{
  "arch": "resnet_bottleneck",
  "model": "self-supervised image encoder",
  "dataset": "made-up road signs on poles",
  "train_examples": 245000,
  "image_size": 32,
  "crop_scale_min": 0.3,
  "horizontal_flip": true,
  "color_jitter": 0.6,
  "method": "simclr",
  "norm": "batchnorm",
  "activation": "silu",
  "depths": [4, 4, 4],
  "kernel_size": 3,
  "stem": "deep",
  "avg_pool_shortcut": false,
  "widths": [192, 336, 576],
  "projector_hidden": 512,
  "projector_out": 256,
  "projector_hidden_layers": 1,
  "temperature": 0.1,
  "init": "kaiming_normal",
  "residual_init": "none",
  "optimizer": "soap",
  "beta2": 0.95,
  "lr": 0.0014,
  "beta1": 0.9,
  "shampoo_beta": 0.95,
  "eps": 1e-08,
  "precondition_frequency": 20,
  "max_precond_dim": 1024,
  "merge_dims": true,
  "one_sided": true,
  "adamw_lr_other_params": 0.0019,
  "grad_clip": 1.0,
  "steps": 12100,
  "batch_size": 128,
  "epochs": 6.3,
  "lr_schedule": "cosine_restarts",
  "final_lr_fraction": 0.01,
  "warmup_steps": 600,
  "weight_decay": 0.1,
  "adamw_weight_decay_other_params": 0.05
}
Rows from block 7, named by matrix and row number. Each number is 200 + 20 x the weight over its row's rms, rounded and kept within 0 to 999. All counts start at 0. After the name is the row's rms in percent of the matrix's.
# convs0: reduce pointwise conv (model.blocks.7.convs.0.weight, 80x336x1x1), inputs 224-335
convs0.1,102,230,192,187,186,193,171,198,220,214,195,168,231,228,194,199,206,259,222,195,188,196,188,194,198,182,178,218,223,221,183,215,211,198,203,196,184,200,170,202,195,205,226,231,212,203,248,178,198,197,218,204,227,185,216,205,194,202,240,174,194,214,190,210,226,197,188,177,201,201,189,176,163,199,209,205,207,165,202,201,257,189,193,191,205,224,177,190,226,211,223,193,197,164,213,177,203,214,175,192,187,215,203,191,172,182,161,222,211,174,215,226,214
convs0.2,104,212,191,192,214,224,179,210,241,182,180,218,212,213,174,227,216,172,237,223,183,191,219,216,203,190,246,193,210,179,211,180,196,178,191,209,215,230,209,191,201,225,192,227,203,184,184,214,195,182,178,193,164,206,221,169,214,190,188,208,222,176,211,218,217,240,220,186,203,225,215,201,173,228,206,252,213,207,193,212,189,242,181,201,206,194,208,217,216,213,236,196,199,230,250,209,189,227,172,217,175,185,178,206,213,167,207,187,175,197,212,212,192
convs0.3,098,224,182,185,178,193,192,219,158,214,194,210,199,195,199,222,176,183,204,187,198,168,223,210,230,223,206,205,182,174,183,212,210,214,199,177,167,195,222,169,175,170,155,226,197,251,189,214,208,171,262,184,221,201,227,194,147,214,214,212,221,213,236,159,224,235,184,206,191,209,210,165,199,144,219,154,237,179,209,228,191,175,185,214,207,232,194,239,223,202,195,237,196,202,223,182,191,197,163,209,204,218,183,241,157,196,195,199,233,197,185,211,190
convs0.4,101,191,207,202,173,209,227,204,202,201,189,227,206,218,198,185,195,163,208,209,247,171,197,203,185,215,175,204,209,171,211,208,233,207,207,202,217,193,259,199,203,167,222,182,202,198,200,204,204,179,190,193,216,192,205,216,215,226,203,162,188,197,211,209,212,209,203,207,179,207,216,230,228,188,206,217,182,172,176,235,187,228,211,214,200,157,170,240,221,182,193,192,255,178,220,176,173,180,195,196,217,205,241,215,168,196,186,188,206,211,201,211,184
convs0.5,095,206,163,219,205,194,157,195,201,212,203,216,164,211,195,203,217,198,183,159,194,199,180,177,218,166,194,207,191,181,150,224,177,187,192,197,169,196,188,220,171,189,195,208,198,202,181,188,155,188,225,207,209,187,211,200,204,201,194,167,199,178,165,202,197,174,187,196,183,191,198,188,219,197,190,205,202,190,185,150,227,227,197,173,196,212,210,209,200,228,191,219,197,196,179,216,180,191,242,162,193,198,191,187,184,167,172,201,208,189,221,213,217
convs0.6,094,174,245,172,182,209,212,185,188,180,204,191,191,203,199,181,225,191,223,205,212,199,224,166,187,224,170,170,196,197,184,198,208,198,194,220,199,213,184,221,192,209,194,191,226,222,295,187,191,187,169,214,218,171,201,197,216,204,174,196,188,198,189,179,179,168,197,205,193,213,209,185,207,207,197,189,160,199,205,201,199,209,174,191,174,202,188,214,212,214,206,181,214,215,197,222,169,190,189,196,220,239,211,185,201,196,190,208,213,208,218,206,195
convs0.7,104,191,178,192,205,213,162,210,194,197,207,187,187,208,207,199,188,202,231,192,194,213,207,201,175,181,202,203,204,197,180,210,208,214,232,149,185,180,188,208,180,186,169,181,176,173,218,212,176,207,195,194,193,209,210,206,187,142,187,195,177,173,184,243,195,211,157,173,183,225,185,184,184,179,180,197,196,180,203,176,196,223,252,186,224,170,188,197,206,209,209,191,211,190,227,181,202,206,227,169,196,230,187,206,196,194,207,199,170,182,232,206,168
convs0.8,104,189,192,253,210,235,204,229,179,162,164,175,227,180,182,183,212,180,191,199,189,214,208,241,229,210,205,200,195,193,156,203,178,201,182,208,199,219,202,186,168,192,196,187,186,191,173,162,254,202,197,201,194,226,204,186,197,206,230,197,186,218,215,201,199,193,171,193,202,156,177,229,209,189,226,188,200,209,203,194,205,193,201,240,230,176,158,178,209,196,200,199,228,213,194,164,179,240,197,180,187,196,202,195,179,218,219,206,176,192,190,187,205
convs0.9,104,212,200,221,204,240,187,228,201,199,178,206,217,192,202,204,186,185,200,176,168,210,214,198,218,202,224,196,217,247,191,216,211,196,179,188,201,194,196,218,202,200,239,165,225,198,220,227,166,186,193,179,222,178,153,210,199,189,214,187,203,205,203,222,209,176,183,172,170,189,194,196,220,212,201,169,195,175,195,187,215,172,198,178,176,155,207,214,204,195,217,190,202,178,204,178,236,243,216,164,219,195,164,221,173,187,184,197,223,198,234,219,231
convs0.10,097,192,198,197,222,191,265,233,187,203,167,191,205,169,219,205,211,201,191,202,189,229,230,201,180,208,205,203,221,214,221,178,222,184,207,206,189,172,217,240,182,177,247,205,262,213,213,174,163,218,201,211,204,177,204,242,200,199,205,232,204,225,208,176,176,171,198,183,234,193,198,181,175,191,172,193,201,176,227,203,187,177,180,203,184,206,258,191,197,163,205,213,209,188,216,180,227,196,206,187,191,215,185,195,195,212,212,178,209,204,223,155,177
convs0.11,102,190,198,199,194,208,197,203,207,197,218,215,195,228,195,209,199,205,209,165,217,187,196,159,192,239,211,184,246,148,185,166,186,210,191,237,187,216,211,175,183,173,140,190,176,213,204,211,166,208,201,213,160,194,185,207,187,192,187,194,209,196,223,227,158,196,166,186,214,218,192,235,193,215,224,201,177,208,188,197,191,229,188,189,200,218,210,196,201,223,185,220,213,232,219,202,156,220,182,221,190,183,192,170,169,194,214,201,211,209,210,198,190
convs0.12,097,224,231,222,193,198,188,191,192,171,162,219,209,185,197,195,172,195,190,161,221,156,192,186,217,217,212,201,218,196,186,170,257,206,213,196,182,193,207,203,204,180,180,182,203,203,226,176,141,200,189,216,180,217,234,203,180,211,234,195,200,199,187,198,201,181,172,198,163,174,169,200,206,173,200,185,190,177,224,195,217,210,186,186,179,191,213,217,197,210,201,192,190,177,222,195,172,204,208,222,193,218,190,219,220,208,199,182,247,173,228,247,193
convs0.13,102,213,187,209,199,190,202,178,198,163,180,209,196,184,222,183,190,180,214,205,200,235,268,176,185,222,189,191,211,196,199,213,172,156,228,174,198,163,185,198,206,190,192,194,179,179,186,199,218,193,191,178,218,193,195,195,176,178,192,191,228,210,208,228,184,213,198,184,193,201,186,203,235,210,216,216,172,214,213,232,208,196,222,180,241,170,184,182,233,201,196,170,213,192,146,154,195,190,216,252,180,247,196,190,184,195,197,168,181,183,222,185,181
convs0.14,105,174,202,174,192,211,208,179,231,154,227,202,222,198,180,219,198,195,181,180,190,188,215,187,155,220,189,181,210,180,224,211,226,185,191,185,214,202,216,256,192,185,204,171,165,215,187,180,159,176,183,208,217,202,192,208,224,193,198,166,166,213,241,180,189,189,217,209,203,199,187,212,201,209,210,198,161,220,198,206,171,215,181,194,200,191,232,161,226,225,205,180,185,190,203,177,192,176,214,207,206,235,201,198,188,209,186,217,185,200,194,218,226
convs0.15,106,147,177,190,185,203,180,222,210,165,216,183,171,182,208,204,227,192,185,220,192,219,227,202,216,163,220,214,198,187,186,200,167,174,185,243,202,234,221,190,231,188,195,256,191,193,225,220,191,194,212,221,195,206,179,196,196,248,219,176,181,210,200,179,191,167,191,187,210,198,196,202,187,223,205,219,156,207,189,224,181,175,175,196,185,202,191,204,216,189,239,219,182,217,195,224,197,207,218,186,224,182,189,235,225,181,217,201,209,207,229,182,202
convs0.16,100,198,187,205,211,203,230,180,207,205,198,205,216,201,225,189,185,188,187,165,201,187,194,212,189,202,189,233,191,179,197,181,195,183,218,187,186,219,202,186,193,179,164,201,202,203,215,195,170,219,188,223,202,165,195,206,176,195,190,210,200,187,197,213,199,210,161,186,209,191,200,207,175,192,212,182,161,184,216,204,196,198,207,214,174,186,198,209,205,207,219,193,236,178,205,190,174,228,187,185,190,179,180,190,172,183,213,195,192,198,208,215,196
convs0.17,096,195,224,221,198,238,237,234,202,213,174,210,187,241,177,221,195,140,189,194,160,186,209,201,185,203,157,223,175,199,162,189,176,190,186,190,193,193,207,192,178,174,194,202,215,218,194,229,190,191,197,182,219,199,220,214,189,226,191,185,203,189,162,171,200,184,170,203,205,157,166,189,194,189,200,204,204,201,199,219,194,223,200,201,206,171,203,196,210,186,207,181,216,225,197,209,220,187,168,175,192,174,221,193,200,168,206,151,194,188,198,199,175
convs0.18,097,206,225,198,203,218,190,203,188,197,154,207,194,186,204,207,172,190,179,170,205,238,174,209,204,210,199,215,210,191,181,171,226,207,196,181,195,259,191,177,165,187,195,222,215,204,216,188,211,182,153,189,219,216,191,203,184,159,187,212,217,211,152,215,175,191,191,207,205,215,179,187,202,223,187,168,200,181,267,215,220,229,221,181,211,191,197,189,210,175,226,196,198,202,184,220,188,198,182,209,178,224,203,198,170,189,204,200,253,242,211,214,223
convs0.19,098,166,211,176,183,189,237,201,202,207,212,169,189,198,226,187,223,183,215,233,217,198,201,189,229,177,172,232,196,194,183,204,262,200,213,204,152,203,172,189,184,212,232,169,187,205,210,248,195,199,180,181,184,191,229,176,230,208,207,191,227,209,185,209,201,186,217,210,181,181,199,198,195,177,201,194,194,185,200,198,206,203,183,207,169,198,186,219,201,239,187,214,176,226,235,203,168,189,180,204,209,197,188,189,198,200,188,175,202,203,228,242,209
convs0.20,093,205,231,234,176,204,219,194,209,209,200,201,184,197,190,179,225,214,178,197,196,188,180,199,187,217,185,180,201,228,184,221,239,211,160,186,210,185,175,217,161,216,237,177,205,178,217,187,165,189,204,211,236,208,197,210,195,189,231,208,168,223,217,227,187,180,219,189,163,244,184,192,224,171,203,183,187,172,187,197,206,199,172,216,214,155,181,203,217,207,206,221,174,182,181,204,178,203,183,195,215,203,184,197,223,173,166,182,206,229,238,227,221
convs0.21,093,176,220,232,203,191,217,212,249,183,200,187,204,198,200,213,201,262,164,180,174,186,187,178,238,215,201,206,191,205,222,199,191,181,162,185,174,178,191,182,183,192,200,197,192,192,190,217,189,178,206,182,184,190,206,247,176,186,215,210,189,228,209,240,204,184,192,190,199,192,179,215,242,224,234,203,232,204,180,200,203,208,218,220,217,175,193,193,215,200,197,190,195,194,215,222,156,192,268,198,219,165,163,196,217,235,186,192,171,178,227,195,192
convs0.22,101,205,217,214,202,192,197,224,203,183,151,187,229,245,193,188,198,213,196,210,195,183,215,187,194,210,180,200,201,210,188,179,164,196,204,184,191,222,175,204,213,206,187,205,219,202,215,220,198,217,195,185,190,185,177,241,170,219,201,204,186,210,158,204,169,216,188,187,203,191,186,201,185,229,172,193,155,196,210,182,221,194,200,224,200,201,189,216,188,178,200,198,252,211,211,178,215,199,188,188,202,178,187,186,174,171,238,203,197,168,221,211,188
convs0.23,098,175,228,248,196,180,204,189,196,178,171,215,191,224,185,201,199,187,195,175,227,213,196,196,209,187,206,167,224,199,202,217,207,158,205,213,166,184,188,227,216,194,219,208,179,180,178,165,166,209,203,206,215,176,206,212,181,175,205,166,197,175,224,196,166,222,185,246,213,181,221,218,219,187,188,189,169,222,230,183,209,236,208,210,207,189,236,196,230,231,206,203,190,194,191,192,209,173,205,192,225,188,197,161,199,189,200,202,173,183,231,212,188
convs0.24,093,199,198,176,211,161,196,180,190,255,189,224,212,243,205,194,211,247,183,190,204,243,187,194,190,214,206,233,189,226,242,238,204,196,205,164,184,164,199,210,171,207,226,194,181,205,221,194,191,212,196,203,203,205,229,196,197,195,229,178,212,192,199,187,190,205,212,200,188,226,171,217,230,179,220,228,217,211,203,206,238,219,202,226,193,198,179,233,216,204,214,191,207,212,191,184,217,209,226,215,168,230,207,207,257,260,219,188,208,207,184,205,240
convs0.25,097,192,213,172,195,236,183,195,180,187,195,170,177,222,186,201,197,227,188,203,194,184,178,191,166,199,222,226,201,190,216,192,195,217,154,232,203,218,218,204,192,221,192,208,223,216,204,162,196,187,213,206,231,161,209,215,194,217,226,185,190,203,172,207,190,206,198,210,171,205,234,199,180,166,188,184,196,187,221,201,216,170,167,182,155,175,205,232,196,200,200,203,170,189,232,196,162,193,203,187,237,180,155,244,181,203,186,208,217,205,210,189,174
convs0.26,104,189,208,167,234,216,203,199,182,197,205,187,230,199,194,184,197,211,196,206,203,188,172,254,245,190,213,196,224,176,231,193,222,206,204,177,215,232,175,239,168,204,231,200,193,192,268,190,207,175,183,206,180,173,206,221,192,236,208,183,186,204,205,202,209,162,179,184,172,187,186,216,202,206,196,189,194,183,201,166,156,193,181,240,187,197,221,211,182,188,210,173,206,197,236,173,207,222,235,198,232,200,202,212,198,206,218,219,188,213,183,209,206
convs0.27,097,180,182,183,215,166,232,204,202,165,198,219,196,170,168,183,180,253,172,190,205,161,186,185,208,187,234,232,207,179,231,190,222,216,167,207,193,168,218,161,187,211,216,220,201,218,176,194,156,226,202,204,183,174,206,229,233,211,215,203,208,164,198,198,204,199,213,247,207,209,193,195,187,205,241,191,224,195,185,225,175,220,175,214,200,198,203,196,184,196,214,206,189,253,211,224,183,199,214,176,230,192,210,172,188,196,204,241,190,177,187,220,210
convs0.28,104,196,208,198,178,237,208,209,177,183,190,231,206,200,236,209,211,213,180,188,190,197,181,201,210,174,228,191,208,186,211,236,183,203,201,232,199,216,191,200,220,184,190,232,259,222,183,183,237,190,196,238,192,184,185,257,189,214,203,215,202,208,192,195,201,252,231,228,238,159,212,198,190,213,195,211,202,186,218,177,197,219,186,216,185,194,228,151,168,217,223,192,198,200,211,190,176,217,217,199,185,185,233,226,199,194,222,246,157,183,198,199,177
convs0.29,100,201,185,200,177,210,228,244,213,223,237,178,210,172,205,217,223,172,219,213,191,219,195,187,228,213,198,220,198,210,216,221,177,208,202,192,177,181,186,222,214,189,233,236,219,201,246,180,200,170,179,167,187,194,203,191,222,195,148,186,175,196,189,227,211,219,214,200,187,222,208,222,217,187,203,143,198,203,201,217,179,190,198,195,200,214,213,185,245,193,197,211,186,178,243,207,226,166,191,179,199,208,208,179,217,224,195,166,210,184,208,200,183
convs0.30,098,181,205,230,199,208,195,225,196,206,221,175,189,241,210,198,191,209,194,204,209,209,215,191,199,221,226,180,204,151,184,209,204,205,204,172,176,175,167,225,176,222,160,191,200,208,193,202,191,216,217,207,183,210,193,204,207,207,206,229,235,214,223,215,189,167,190,204,196,189,207,239,189,204,224,216,198,219,191,192,183,193,213,183,223,180,201,202,222,201,193,214,168,247,200,240,203,179,194,143,184,232,205,173,222,173,202,209,207,198,236,237,190
convs0.31,097,172,199,158,218,230,202,190,182,195,165,165,215,234,226,234,194,218,201,194,167,207,206,164,178,168,222,202,201,161,214,186,198,169,182,204,186,196,198,196,176,195,172,209,181,208,200,209,172,196,173,189,208,219,151,232,203,220,221,220,232,208,216,192,211,191,175,208,192,199,199,173,193,182,232,189,171,208,215,153,222,223,207,196,210,186,227,190,234,197,186,208,174,164,214,201,180,217,195,174,230,222,169,232,198,225,187,200,187,185,245,182,236
convs0.32,100,173,189,168,226,247,196,206,219,164,194,214,162,195,193,197,200,206,183,174,207,217,219,155,205,177,227,200,212,184,238,206,172,181,159,190,242,188,199,198,205,212,203,199,190,200,149,230,180,199,198,219,180,204,194,169,165,176,206,195,188,192,215,213,204,173,171,196,166,181,241,208,218,188,205,185,204,237,188,226,186,164,210,178,203,192,246,215,201,248,200,201,191,200,208,165,202,214,261,188,237,178,190,185,185,216,172,192,195,187,203,201,184
convs0.33,101,184,201,186,212,163,155,172,192,182,177,175,196,241,220,212,197,231,173,176,184,207,200,164,167,221,167,202,184,168,213,215,205,224,206,164,187,166,184,197,211,191,179,180,165,171,179,210,225,186,169,175,188,192,181,213,204,196,199,168,193,228,201,204,182,205,188,169,207,189,185,207,192,194,219,199,226,188,218,219,200,207,216,209,227,161,182,209,195,217,209,170,224,214,189,204,196,208,205,211,197,185,239,174,236,209,198,175,163,203,230,199,197
convs0.34,095,186,191,228,188,213,236,164,223,177,192,175,219,206,174,202,210,236,194,179,199,179,198,182,221,195,177,227,228,191,168,204,197,187,174,184,214,176,199,188,201,210,248,209,198,167,182,205,190,239,173,163,196,199,199,216,180,210,229,212,176,224,191,237,227,227,216,187,185,200,216,201,223,227,191,197,213,143,187,195,221,207,174,197,200,161,209,215,206,249,202,168,145,196,188,202,165,195,188,198,167,203,189,210,157,179,182,204,190,214,246,207,228
convs0.35,097,229,165,176,207,202,197,218,222,201,227,211,173,196,176,174,169,187,178,210,167,166,226,207,190,170,197,205,157,177,190,189,175,201,185,221,212,220,204,180,212,199,165,211,228,228,194,185,180,200,236,176,207,166,203,209,211,182,206,216,204,176,214,208,189,228,236,204,203,211,214,171,191,210,157,177,239,159,215,193,177,212,185,190,185,189,203,241,216,174,227,259,199,172,222,193,175,217,168,224,166,212,201,209,189,181,217,208,212,193,167,178,207
convs0.36,103,196,228,226,207,215,193,172,190,202,167,218,181,208,190,198,185,187,183,206,206,191,201,164,187,206,185,174,203,227,188,192,190,171,196,206,158,191,189,225,204,188,192,216,186,166,242,207,155,182,198,183,215,174,220,193,209,204,164,162,209,180,152,196,167,201,198,204,166,208,170,193,202,197,185,199,167,184,217,241,226,200,191,208,200,196,197,219,253,177,214,210,187,202,176,206,221,200,179,208,221,213,176,213,188,196,208,180,207,167,189,206,214
convs0.37,104,229,201,225,198,186,216,164,194,205,207,197,213,176,218,190,201,188,235,230,229,232,240,179,230,195,220,197,220,197,187,213,210,196,212,193,189,177,207,239,208,177,184,210,211,195,212,213,203,243,194,183,187,201,226,203,210,195,195,202,239,215,213,179,206,169,208,256,212,162,202,219,196,238,208,221,182,194,202,237,201,214,195,195,196,218,205,203,171,205,224,192,184,194,157,214,193,190,210,186,241,258,178,203,208,195,200,240,194,169,199,189,183
convs0.38,097,215,203,192,194,195,194,183,214,170,206,190,233,200,207,215,193,221,241,203,172,173,206,176,201,165,178,202,214,212,158,224,234,182,199,176,198,178,184,214,161,218,192,215,210,191,270,196,182,208,206,204,194,179,243,217,211,222,214,210,206,202,184,172,196,193,162,190,171,176,217,231,209,190,164,182,184,206,202,221,227,197,175,167,160,216,184,200,192,208,196,199,232,160,190,212,198,197,186,194,213,170,182,191,189,179,192,237,194,149,198,200,203
convs0.39,098,236,220,206,187,207,201,177,169,179,216,192,181,190,192,191,216,186,234,197,225,166,170,168,228,191,223,169,199,178,230,217,219,218,174,188,180,168,212,200,164,185,190,193,209,225,231,194,208,186,162,212,206,210,202,200,187,148,174,198,208,188,190,199,214,164,206,227,177,212,203,174,180,179,171,164,220,197,187,235,199,182,179,193,189,200,167,172,230,183,202,185,212,153,189,191,215,177,184,223,192,256,197,208,178,189,194,216,209,142,213,230,192
convs0.40,097,164,252,229,190,211,207,208,192,175,176,224,198,209,183,188,181,223,201,176,153,179,161,199,205,203,192,175,199,168,198,176,219,214,175,176,172,194,190,191,214,200,193,202,216,183,229,206,154,156,184,195,197,191,215,259,230,186,202,201,229,220,172,236,232,215,182,201,211,232,178,176,211,205,179,199,215,180,246,154,189,243,205,220,192,189,187,231,232,229,222,181,201,173,226,204,171,162,204,209,197,170,190,199,181,219,221,204,179,188,228,188,172
convs0.41,101,233,168,178,191,170,205,199,184,197,184,175,262,160,228,188,187,175,173,175,219,201,212,196,183,237,239,227,206,211,206,201,202,210,205,178,183,185,225,185,180,192,226,250,192,198,224,202,193,180,239,199,210,163,221,219,207,209,191,188,222,188,203,165,172,183,160,237,194,180,193,166,201,217,172,197,198,191,173,225,235,190,171,223,191,187,188,208,178,189,241,180,240,168,196,190,206,231,183,199,247,174,206,196,188,177,167,155,177,205,195,208,184
convs0.42,099,224,160,234,196,180,165,192,208,194,181,199,203,244,176,182,170,192,173,213,226,224,172,194,204,198,206,176,182,244,174,246,239,177,213,162,180,177,170,184,208,209,248,159,147,211,201,203,199,169,211,214,216,225,193,193,220,222,205,173,185,188,193,219,201,173,171,182,189,171,180,241,210,192,197,163,170,212,217,218,262,208,199,216,206,196,204,185,207,175,192,187,215,179,152,210,219,188,191,144,216,209,199,203,196,187,192,206,197,194,189,196,197
convs0.43,103,214,207,212,215,197,179,173,176,224,192,224,196,187,176,220,186,191,214,202,211,186,241,192,191,200,258,170,214,205,218,183,190,212,183,197,178,193,189,189,180,185,190,248,171,183,176,212,186,211,198,178,232,206,216,209,195,182,179,192,220,184,172,220,174,163,202,171,195,204,174,201,207,182,228,217,212,186,200,207,224,179,219,212,213,198,208,195,183,202,205,206,202,204,196,175,201,206,205,205,214,207,161,264,224,189,188,201,197,201,205,175,197
convs0.44,098,182,223,195,190,182,204,207,194,221,207,191,202,203,210,192,191,169,200,230,197,204,200,184,248,213,230,191,223,216,206,181,185,197,234,194,201,209,177,209,213,192,165,175,201,225,214,210,221,182,194,229,202,223,204,180,205,186,162,200,215,194,211,198,183,189,197,201,197,193,227,196,204,198,192,185,213,194,201,213,213,207,213,180,175,228,186,214,206,227,186,206,209,183,187,196,207,164,204,176,182,219,175,196,176,235,251,200,209,191,199,206,177
convs0.45,099,213,213,203,175,181,220,197,222,218,193,236,193,218,172,225,222,183,188,208,227,169,200,166,164,191,182,178,208,175,213,201,180,203,197,192,195,226,181,191,192,188,180,196,185,240,216,222,197,170,192,226,185,184,194,200,186,219,178,199,225,202,198,234,203,176,178,226,169,197,203,224,163,195,201,226,169,201,203,171,183,202,229,175,179,201,220,221,172,235,174,236,217,215,201,229,187,189,209,221,236,193,196,218,191,218,192,149,196,184,190,214,165
convs0.46,099,213,180,234,238,211,224,216,207,201,157,191,186,223,243,187,195,228,211,189,201,228,198,193,179,203,190,201,210,199,215,214,165,192,203,163,210,197,205,188,185,159,213,158,218,187,215,219,173,236,219,206,232,213,186,236,215,196,201,213,198,204,206,166,202,190,208,194,181,186,178,212,225,222,193,207,184,209,231,219,192,189,203,199,175,182,207,200,201,200,212,166,210,186,193,220,216,205,200,221,199,171,181,177,202,221,224,181,200,197,212,196,228
convs0.47,105,199,222,206,195,221,187,191,212,221,212,225,177,209,197,194,245,223,196,208,175,191,177,178,199,201,217,186,176,223,209,231,209,194,201,224,198,191,171,210,219,236,221,205,218,201,229,176,229,175,161,188,199,216,181,197,219,187,206,198,192,217,213,220,201,240,223,230,192,237,195,173,186,189,167,190,209,187,184,193,233,205,183,209,183,221,212,188,189,193,203,227,173,197,206,205,255,174,183,220,190,214,196,208,224,227,179,195,203,204,196,198,243
convs0.48,099,174,207,167,199,221,183,182,193,210,180,216,190,210,213,183,197,173,234,222,208,233,239,170,174,230,189,184,204,174,249,176,181,205,170,206,193,183,198,230,213,172,165,201,202,172,207,176,162,193,195,209,210,194,185,172,212,185,185,182,200,178,186,165,182,215,212,211,201,219,196,212,195,190,182,211,187,219,211,209,191,194,226,178,188,211,199,213,209,170,180,201,221,194,217,185,212,185,230,179,239,197,196,231,201,215,162,186,202,196,206,215,184
convs0.49,101,237,211,202,190,193,194,186,191,202,208,194,225,241,194,189,205,210,172,217,191,176,178,200,197,195,190,191,172,211,205,237,246,226,210,194,222,196,188,193,192,213,216,178,168,203,204,228,211,169,200,198,227,204,171,184,219,250,185,189,185,228,194,199,208,178,176,196,170,226,184,189,208,176,192,174,207,187,206,172,197,198,197,204,206,208,198,207,191,177,203,193,174,191,187,176,205,184,186,203,200,205,188,195,191,244,203,178,212,167,203,186,183
convs0.50,101,206,188,188,200,190,186,186,215,191,217,169,223,163,189,172,230,238,241,213,195,215,204,174,191,215,198,188,189,218,208,218,182,221,201,187,180,183,199,234,192,195,204,165,201,217,235,204,199,167,185,234,182,197,215,219,200,198,212,204,190,216,179,190,200,189,202,233,166,205,223,187,196,200,181,182,174,188,220,178,225,200,157,176,194,174,190,186,184,214,222,226,149,165,205,209,178,233,205,229,218,224,193,178,205,204,177,174,184,198,177,228,195
convs0.51,103,193,200,189,169,210,163,168,218,226,177,241,238,157,228,178,185,214,208,223,170,190,244,183,195,200,199,200,179,205,191,216,203,230,198,208,198,135,204,199,203,204,199,191,177,210,226,169,176,181,216,213,189,186,185,188,200,195,225,200,211,204,206,208,182,200,198,174,171,199,185,188,201,210,182,229,224,190,179,210,208,187,198,210,188,188,182,196,201,171,177,188,201,186,168,212,210,184,192,228,234,199,215,257,179,207,177,183,191,185,202,185,205
convs0.52,103,182,212,211,180,192,249,214,196,229,207,219,182,190,204,173,180,183,210,208,219,209,223,177,168,193,133,186,245,206,182,203,206,228,225,226,246,231,188,181,232,202,198,208,221,216,209,165,153,188,226,189,194,200,174,183,196,190,168,187,178,198,176,214,204,204,190,190,189,171,219,214,196,224,180,206,215,204,179,210,218,171,207,182,185,210,201,186,181,205,195,226,193,211,215,187,189,212,178,189,182,182,226,184,210,186,203,195,177,201,236,213,183
convs0.53,100,204,181,185,218,214,176,197,204,206,193,207,196,171,210,178,175,217,211,169,185,204,226,203,155,198,204,220,205,207,194,208,206,172,204,190,209,202,203,201,194,213,201,224,180,193,211,216,165,220,227,196,204,190,214,187,212,205,191,170,178,164,193,180,209,249,183,226,181,203,215,207,188,195,193,209,226,199,178,215,168,254,156,188,219,189,191,221,202,178,199,225,214,226,236,188,203,208,170,203,153,199,193,148,221,181,188,196,210,156,196,237,216
convs0.54,096,194,210,198,182,206,161,198,181,242,185,210,181,169,202,175,203,205,203,192,213,200,197,166,164,216,187,211,202,202,182,173,198,255,209,215,194,165,176,223,180,216,189,200,179,184,188,191,166,182,170,211,209,173,240,180,224,188,188,187,207,194,198,178,204,201,187,203,188,219,180,231,227,198,204,223,219,176,201,206,182,197,213,182,220,202,182,192,222,192,212,197,206,225,202,199,173,158,190,176,178,193,191,179,207,214,191,204,231,210,228,231,189
convs0.55,107,213,218,169,174,205,215,228,226,175,172,221,194,162,246,183,224,190,199,201,205,220,221,198,180,179,196,205,203,214,217,207,252,224,183,192,207,195,176,229,186,206,201,215,199,213,236,187,158,207,166,194,207,182,221,199,187,201,222,183,198,192,209,220,228,192,206,206,209,198,233,214,200,193,204,220,170,190,235,199,168,174,190,214,200,205,196,181,228,219,193,218,235,203,230,172,187,196,208,194,215,183,196,182,168,243,202,170,156,191,201,185,196
convs0.56,100,180,193,192,180,219,194,201,205,215,181,183,199,199,209,185,200,170,196,203,177,177,173,224,205,157,173,159,211,200,187,180,197,211,177,224,158,174,218,201,203,196,184,213,240,182,185,208,175,170,230,187,221,203,180,209,205,212,186,217,192,239,182,184,190,195,175,194,190,204,193,189,190,214,201,217,185,177,216,168,174,192,175,156,188,201,194,237,220,200,211,197,202,192,217,206,166,192,145,167,196,196,205,189,180,173,228,202,218,204,258,181,196
convs0.57,103,185,168,184,211,205,202,151,175,201,188,196,195,190,247,200,209,232,238,188,217,232,229,171,186,186,189,220,221,174,198,179,193,210,223,236,189,214,224,212,183,194,197,205,221,176,217,181,190,198,185,183,177,211,184,203,188,224,257,169,205,209,171,164,159,187,171,205,187,202,178,174,150,185,204,195,193,186,205,173,208,215,176,187,182,188,190,199,215,194,181,206,216,206,201,177,190,212,210,151,216,227,221,217,163,236,200,214,189,210,232,206,208
convs0.58,097,180,197,156,184,165,195,180,216,200,225,197,200,200,223,216,216,215,195,194,171,238,199,164,211,170,205,183,180,164,202,146,194,213,195,226,189,228,223,215,201,186,195,195,209,215,197,229,176,208,237,208,200,226,178,210,219,187,191,199,182,230,194,200,214,167,188,179,195,206,227,176,182,211,179,225,239,195,236,185,198,223,221,227,182,220,203,216,224,159,186,237,233,213,197,190,213,181,192,170,197,204,178,203,200,221,249,188,193,196,245,195,187
convs0.59,096,221,193,187,188,194,195,123,209,166,197,213,220,171,189,178,182,180,182,190,189,204,205,179,218,195,189,216,214,176,185,236,231,218,209,180,193,168,190,236,201,182,212,194,161,200,257,202,192,226,201,185,234,168,187,215,214,188,208,194,193,202,215,189,190,182,179,196,189,199,209,206,197,177,198,186,186,228,221,239,212,227,186,186,207,208,166,205,225,196,196,198,200,165,156,204,176,192,181,195,233,213,203,237,197,180,193,179,142,191,203,202,175
convs0.60,105,200,190,177,199,208,160,232,202,212,238,206,218,195,204,173,218,218,213,230,191,192,181,182,201,211,200,232,171,184,209,174,203,214,184,175,212,219,188,190,187,185,193,203,190,199,275,186,208,187,190,217,194,167,235,216,190,154,214,207,168,184,190,173,211,213,164,202,203,199,197,178,181,196,188,187,211,165,207,194,188,194,218,236,203,216,188,247,213,197,185,188,198,196,170,236,181,190,191,166,198,197,196,215,220,183,187,171,202,213,207,205,182